config.toml
max_grad_norm = 3.0
gradient_noise = 0.1
warmup_steps = 490
adamw_weight_decay_other_params = 0.01
Rows from block 5, named by matrix and row number. Rows with one number belong to one neuron. Each number is 500 + 40 x the weight over its row's rms, rounded and kept within 0 to 999. All counts start at 0. Numbers have three digits each. After the name is the row's rms in percent of the matrix's.
# gate: MLP gate (model.blocks.5.mlp.gate.weight, 384x192), inputs 96-191
# fc1: MLP up (model.blocks.5.mlp.fc1.weight, 384x192), inputs 96-191
# fc2: MLP down (model.blocks.5.mlp.fc2.weight, 192x384, transposed), outputs 96-191
gate.100 099:536485525441490514497479512495532466541470521477476528533477457445489524516444497542460490500500462613464515504423491472449487509479424517479516464476477596558515509485504495447468543466545533579468521590497565480481519463527455496514539574525456534398511546505499490475540549457489438421
gate.101 089:398466479487474508422456520492505522475508512526502504470509492485485449528495570439487536527489497449478508553561577471522501497443473419480487522495480439560477500491506513515512543465506501546544432529476593588504522482467529509498455489445566526482451480491500601492580508447517551491
gate.102 104:573488494575526521501463550546492456527500492467507421498558460528543463488484522396468490502492459517558538518473497469422430511497518551493504460532553466542485449529476579478492569499456507550575465497596513544541449550517415501521458508462516435546601536451508542570488475464475470506
gate.103 104:469486547443434515410480396510550473536540542575513487512471462507537486511495517510495461548467479426494506429544475498439493525547500508550484560519506520566541588506417469518449475539490499516444516587456491515555513531475510505481483427606555478424519474505488511511498578509543487488
gate.104 088:572460510533515520424523497495469470506521501488474506489464469509511517476516493503516512470544454540563513534463496493543465529478497490513453573471547523527526495479484500485531489479423525492511498496440513430482504553593537396501534485517406520505523553513457449470469473484465530580
gate.105 098:521496535476424510506531582479498493507497502473473464517544518478550469549544530503491508487530407498379508431450586454568477473524532483390466563460518473531459507583408569508515532476511484508496528502484535453489546494551473539551537506416555535466553461427533459570503557509459514432
gate.106 112:550552415505507481522511455531536470445470606468465460488494537419476556479528487521482507483517547452490386463522582549578482462503513487607594481586516476503468571441461545474581521502544476499536514524531513505567486508573523491467495541521498445521565493510541523498538541540497501530
gate.107 116:528487516466514531462480462469501517546468490527582459483477515471498543491514524480605395508501511509477469519488503420499502490546471481522466484460600504587452531513414521494474493527509558439549502574454492537446508473440556490510480501512473540519465460475551548505503510603505406414
gate.108 090:503428586472543548458523476523529498523503531529451523460519441441533405475616511520523560485487580478443492489520587567513481517443504527455516529505503510556473465520505452509470421523504527436607485505443524456531468484470531518440491488550459559435426468499529558458535512448450452523
gate.109 090:496571479528494462527499448463498516506568528475451540490529550531474471542524483546554438501562483479434469528589463434590463478531475468568462473519547496503540508481496590532552523484465503518484525588438463543535477466454489472531444519455459480539496477503496494528521497506437508513
gate.110 108:553537416472533525518408505546554513477514482472513456520444492521538484494538453470496425522479490510480502505455444549448431439442540503508549550562399495458512507463492476576546566498478542474520501488496524546525519587477513506515511512589505458519436497487473511507502487521403503466
gate.112 109:512421459506507443503502504501514496501501513483479454486485427454538515539526462462472541438518499516582459540495480508397496474445556540442502422515509519548504461473493465490537498529457500534542490516592538470512484482396565495490576557497536459488509460512471521458504449549462513506
gate.113 093:446493464467570500529445425488439443492573446444462550517528518531488468436454474506498453454533417482554508487472481481491461547475575480474452467511513510520471499509511464575526514503469539478419514524515525534487520462530449486510493474545590548497497487482562524442636453476474577486
gate.115 089:516522432515509508542415524429524499556574482521470515476480506456498559523558505527474563456481483592467557455552500534472522469500520475531535525429464524407533498521526498510509512442575484592501468546477470549515395430491461499471523510494452487541546481507579477479545505502449518505
gate.116 103:545582492419575486459523480542468471527486543497529553524481524515508494432437494519476530528497527502523518537465499507495506504457476424583475583501570592514563500550464433489537478529495465560493505505586564483522499510476467484480455468465463563436528469428534537538496453479473561502
gate.117 105:455508533597519459491468506532489502461547505564412475462603471465492533484563551534461569518424590531500440511513488464472410498551414554504525509575487532475498476493468518556540518442506483538513501508447500515503447545501532466487576542542508498442509488574519545529523517560531468492
gate.118 087:480427462433496505490510468503501511510469485515542520494520474566563508589485506430500509488503509512531455557539479475546490512518480466499579455502449409517533511519524482515536530589549491520526504471520467562600524566478439534445421580505492518516477550419506493496487509498550582520
gate.119 110:525506467453433504454526461502556504478486483456470520435470431444524521524505555503461449455462467482478542409444530537473439477512475512521481479549555476512514475452556556523543493510538538531551451451486486571502486450504506505492516540545485476502455411536500533552475465432603563518
gate.120 088:561456419389389451541503505518491520460541516563556444510476479536532514514553464472534493467491449520568546531529471500512511524477507475462508519500543523552501473493511545484470567529496525517422500455500504517415536459477494555499476411468540501476492531531470406532496519516469437565
gate.122 087:456530504544550519421458493532508464526484435512522511474499506510525524509380498465504481483440539527433484574499579570481492515525452540471473487478543546476473444522505496521489617461522486438553487467477580519606536426516538550572437536516479451478548496586484571557532495491499559503
gate.123 095:490506539516479505502516449500555478492539479427468515448472491495518510434523511454524488503448481528562490551496432441462551518515575479489496412546460464368549540520537488465546470530379511528480562442500462453526495396510514452554556534541444495549581534505446472503522525507506453542
gate.124 112:512550473575472537471576544536448531483551506509508503554452531571518525566485477413546524475504512462482491555499521462515530609447463486463432486568457554483520488431437561487492485510456469484484462578506493563527466455504504460542493457533459455503514508512466513555492521503507500444
fc1.100 084:538574395559597535495491575502445506522514498494425471498396508525525531499517517506509435454432540521526541437439513529495479544467523451470514498508563448562516516534581488471565527506506519489535477444467412464523433482462541465463475506520506528563534512493486508502454474507448548567
fc1.101 095:423510561474439399510535518503467587503540539482535519515504474552485431487459557496524479494504467488514499469543476513583464489450552604485481531476466381576484444551515512522484500549442525445528526440495533508444503537480493564540477446501525469506539434523578543527489511507462616538
fc1.102 106:495416518474547509519569486449475525506599534486438526498542455525496514522534522520443530531419484481547570483425481579490597445517505547594524541461574481473500531454529555496539499518526532465454494497506503478574478476563530541550499508523534438528547514502477522474452523456476501509
fc1.103 103:512436518535526502501501477533535479458548476541500470588497476545588514527475529519509440520529447484495494503462515499558506445450522612529475494599502552488541456582450476477495507464406511588553477430371516529447475490504478437494456498497554410458527492518529467496515453537527501524
fc1.104 086:495527539468540483490491512538527487501489510511527495526492498530499441483443503465484429498495516526503437582466535497537475494599511536453509513463441451454516509506518443586525536458523531527520477447487426498537474433487504518497507515497487439547405532476516400513506501516572493528
fc1.105 103:518483481468537439443515453513486465422535494500476488438446496534530495510476441517497502496531485502552523481471533569505539517462541525508525464422497511441436517516467502502481549516457523503485497514620490477515451490520500489521535474440442538492507479451452473574384432502449534506
fc1.106 109:504523446432503465416442536538476481556456529513535527521534514512561531449472502473505476491477479453497624436498459461530515517519462439475429513520506501470597465555488446454498478491443562463478513486441464481511521440500457491544457434514517553471541501472549472446517481520564504489
fc1.107 123:493484486482494553460539437508499473452582538489432454425457496440487446492568495471547353487560473523494523518537482455475461447488551513460472588549499538546419537509455517502518542490505542496518470542439514518504461515454525549498495508453477572532500505509488445535508531615487514462
fc1.108 084:499435532489482536559491516492560464553494509473490531558519466491559485456566516489478523532498504439505501431495468506518469502422527455455494466447526513508456480552503503527411445491533534492482435479430491514415451417561498494528568528556476545439462549471424477548533513481443520554
fc1.109 092:516537522448475493504481545509411504551443494472521546534511479455412478497509500545526530548479485360536493556521490494499473522469451585456520520536524508544437542569563571461509542488550525524446466480544425547608477488484521511493534410521513499519490442530581545534471467510519527411
fc1.110 095:490389520542526453527451505438485525507510582465445485518468496482500506474468462516473513521493581525492557500497525455500453499428472471486500464508549530517594516485509464439492473543550452494552487470438586501454519463491439529526531529424415505479441452535520491553471525489490455547
fc1.112 119:474518507517476528508464513527461461511523516413500484485509443559532445534618434508564543504555511533422455476499479467527529519455456530512538453459512508507568425540472495537435509481456488464562549491550452532605539515475547525504458462431516530449478473500447507576478460417534496548
fc1.113 092:524537502459435510539521544495479490430501511500505571498529494462443433465492519495473486526432500447495471446514476491598508504507510505571545513425424507492477536566564540508578506564473515490456501631522549540505512519538459511480478472562499486573442580526534494463495439473465492441
fc1.115 093:607459469472489497516491419476514572524494465490510470608512506540559523508506541457503452582513486507441430529551534529423486482541577464469516503504519449462535567473458443509501558503522497524510383484473567533470428431490482484441518506484488456456555519495482470460479519477542584559
fc1.116 098:517481534523553491542417556529482485455498552492467522443486453425534530502480463504498518509450560522520444541469525503508583402444392543512547526550457480527530516513531494444497524491478463543543482531503521487538524497500449475482526513472497561487476523515454456464498541455476482529
fc1.117 098:522481444539542561463528478523460570489482529453485546508520510508516544549556561496474521516452478493531383508481517531465478499545516519514461534564562523538579465489473489498521515612492516488550507479412456442499493484617546541511429446452498484569474503426502488509527518505465428516
fc1.118 089:571462502493510465536522505409458440564567488485482513541483494492504516521504494544497437548452547487446487568519544502537487443503505516521486514500482463543513450488553515471532575528531534458477457525448532513457419605459540546435478499478459529489521506457515562515446503524474433464
fc1.119 100:498522486531496516405487497485454556470512506503546550499475360508463426476570526513422517483477511456490506529517457517499493463496413505527537540534499526460480533551471565532493493558543562499519451455452554438465454553498517528493486503532489527497472411497483516506452493404515486426
fc1.120 085:498480496462546491558520450430431584549452474543522512522457472581584559467495512566489534510463555541430470532553478455519499558497484570484574507454383491497490591492535555519511440518496540481453491547503483431501540545475432598465526486497482493471474492500431574523500520471520561492
fc1.122 090:566455502472523506460474507568550392432498499465516458443479499511441546510442567501409486564460482532489496536414524467521525511519517576490534509457493461466495547440476485444526448520534502530486483503506435517546521508529525440455408497560512491480567511411481472493515444453465584548
fc1.123 099:521429545536493501423500449513457524536417476524489552506512494458532458407499477523488549448467478494449503518474535456477518436517499542523467548539502454484462468575500505456395550543526510554491451506508494532482458506403536537511527590468460534454518547505522580492473491518495530519
fc1.124 118:502440477512497415507563554446465485518491492480504479514493557441505490476519468494493555429520555514491526487492541465447519430538565530536528505404486448449465460346521570505462452540486515502523560531417512500503481496540518473554507586454488517532501554491444496478505517574532446470
fc2.100 093:531540537569495504497463565460543521519488487510442552467474471538512478483564504459450540454492499403507469580569535523567496486502476480468460521504567584543468477486527489546448539493509446530485455492477484498496518520444464421495569441524507469505498530462511576490468455481493498500
fc2.101 094:510556506528498514474473525477442463552557484513531435520556470526518530490521497534516502441527575560424516539512513491562523433494525483484556394478474520537526545426497496532535489501475506408423527503553579492559440447504452466481491558513488560464543494427479516502467509473539433561
fc2.102 098:458537520513516487580548538513519508453473577447474481469545567527483440516466470453426473566545559531535488530489514545465568427485464537496498476498531446514481531511506390500501524518504611526492481512498483579482450548537522531531528476465480500513570489503581511417504480522504504520
fc2.103 106:492543477550426528489547483458542496514450496458495520492535428499558517504509477564453554542500474562433500487483507440484519497505455465433499506554488536570570478456524492512560498462504513474497493447467479448555549504547588573449494468514549511454496452517463506514462526569560552515
fc2.104 083:577510517472476435570468554518438493521513503541447395535490535540483480514528482387456507543483501506496501516530520555487477527603492557463514454550443508527453474474464458536453496500486489450529532529493508466566594413449493476455557545506462502515549577570460482386494545563478462500
fc2.105 100:538476525435469499477439561459507490524468517521466509458578462487510447527523490544539402490435536562519451541505426436470501464542556497526548546467467434511511499523562490569487551526522446475489449483540509499560489523471504495456502501571491498523466394493518553514431543425467378469
fc2.106 103:560491523542492496466557478458529523491492512463500474508482441458570541482549501533490447497441515486616486507502482519538504468524503522511546490510511477525581455508573510475499443508505437552506509540563520487530511450449512463543487474460506430414463526492379466484580473528491440537
fc2.107 109:583466478503446408505462432518483450573463484424506437505492503471503521502533492513542519518513462510532474511496484488571495464467431468479483507558553482565492555467453555494465578498426566485533509527512486495481490503488512443488437525618488488472477487506516474443406527482426535492
fc2.108 099:481570503545542502495522536485564466571492501524547492480519471522507509496460465508469434527528582361546455521526534518565532485546516512480482453489512518449501493552446547561471448572468532480583480523509382513505573441560467448560454541478452509517496509456470555523540501552441470479
fc2.109 089:555517457556551475546549503500495482506436532538514481525407465529539504490495518478475500541531545480533470488455460591484526513520585518485430570481576451497536516519521536471465511483419502471481529464526531499475562437474457460397473519532446459554460526486495571511470431526498536520
fc2.110 102:538500588517477490514522548464570479582525497411499487486473415483468513591515529537529459444466504530454445465491497439495465500479523483481426460493511526466520443465509578538429546506439462489548581518499495578470482496456502525480524513476530496466492467449505474496434536526551472479
fc2.112 109:458464457444531491531469445450518478448475558564497482504486448525465443418520512415555392528502498537460434497483520545542540437493527510561475556476490463511509540479510499547565462543475535476430537462525464491536507478477484461451538519522539486478502501503500469509507464458450511427
fc2.113 099:478451473491489543467517488446564497505441478489542475530545485559508459485536486424549509525559420468515470537511470494559535456525452440477512553526500497549522460390475526526514417445520477530506490482564469541574423536514535465597420510471504502538494513550474475465520522513504504573
fc2.115 082:450531492562540538538485471547483461529505477504494462480469496466609489552508518425508519468501492505472532524494451484533498504460481566475432546499463519551512514428533476463429496514488499486557439453520519531484465484552499450547557433506514506541457552504419514455477538458433496496
fc2.116 107:532409494560468457414465539541472508494466459467529528493506579533498495506519497485453488514486533502477437515500523448551481564529629468561431503509531534559433514473446503503469432525512584560496507449490517589547511495475524510494491477467487500487532502549496526515486529522529540451
fc2.117 099:474549497546465466514485476469498516512474532496501483490586501480536451504497484558528474553503458494446425511489486389475529541535454471452510508570531471519505571542521467458513491509490489504481575467462498466479509521531563570551477469512527515552471446557559517526580490500533518520
fc2.118 081:515492470529498546538577450506508536504488480513575577557508471496541521437507505511549542570510491499480491505513553397522521504525464459499436505494471591473525554512504529480525470480570434528474517501438523529577523512516493495480523537500541481532473523538491436426530542522476417540
fc2.119 104:533464546503466430458391527460490459502505463467435547494508513527450525424493552524501487541540525458495566507474515509532517498471520402525502553511489496497475519571513524488510487482466535407513444520475446510479497476514454452470535512408454561583506521419589532500456475561484443489
fc2.120 095:554496518500486441547498514508414496462511494486528576477461552461468463520497511554479536479539503486555523526502544578498516467505556498513510407479451480544499477502554425537466446421452471517425508584484513551483528455512510430447510449448460516461548496515507515399521456418488534519
fc2.122 097:472374559564440467503610537517548556426527490503489505491478493481419507451410460486564494539530511458512532506506509508509542514527535501468557393444417449562423497505488504484457511556463522472405496466450518501483524495495446472476575512509512461502479540485478446531496435556494518487
fc2.123 097:422469433512535479499444555562451554485498530555484516539491515473481503464584536555571558557547468513526452569474502518416508524527493567493475517512566511493418483551513518497498585465537542524534464514477591473537566451487529512596530511570508475543470494515484465541464462498520542506
fc2.124 109:519530435512514435525447531513553486542519624504530574474514515513386540418527573488479543496510552511553493568461465541534502523477528584597510553418487495505564498489514578503484470506555591456500471486505528503552521519510499420491496480451455514516519578513459510470510586463579497486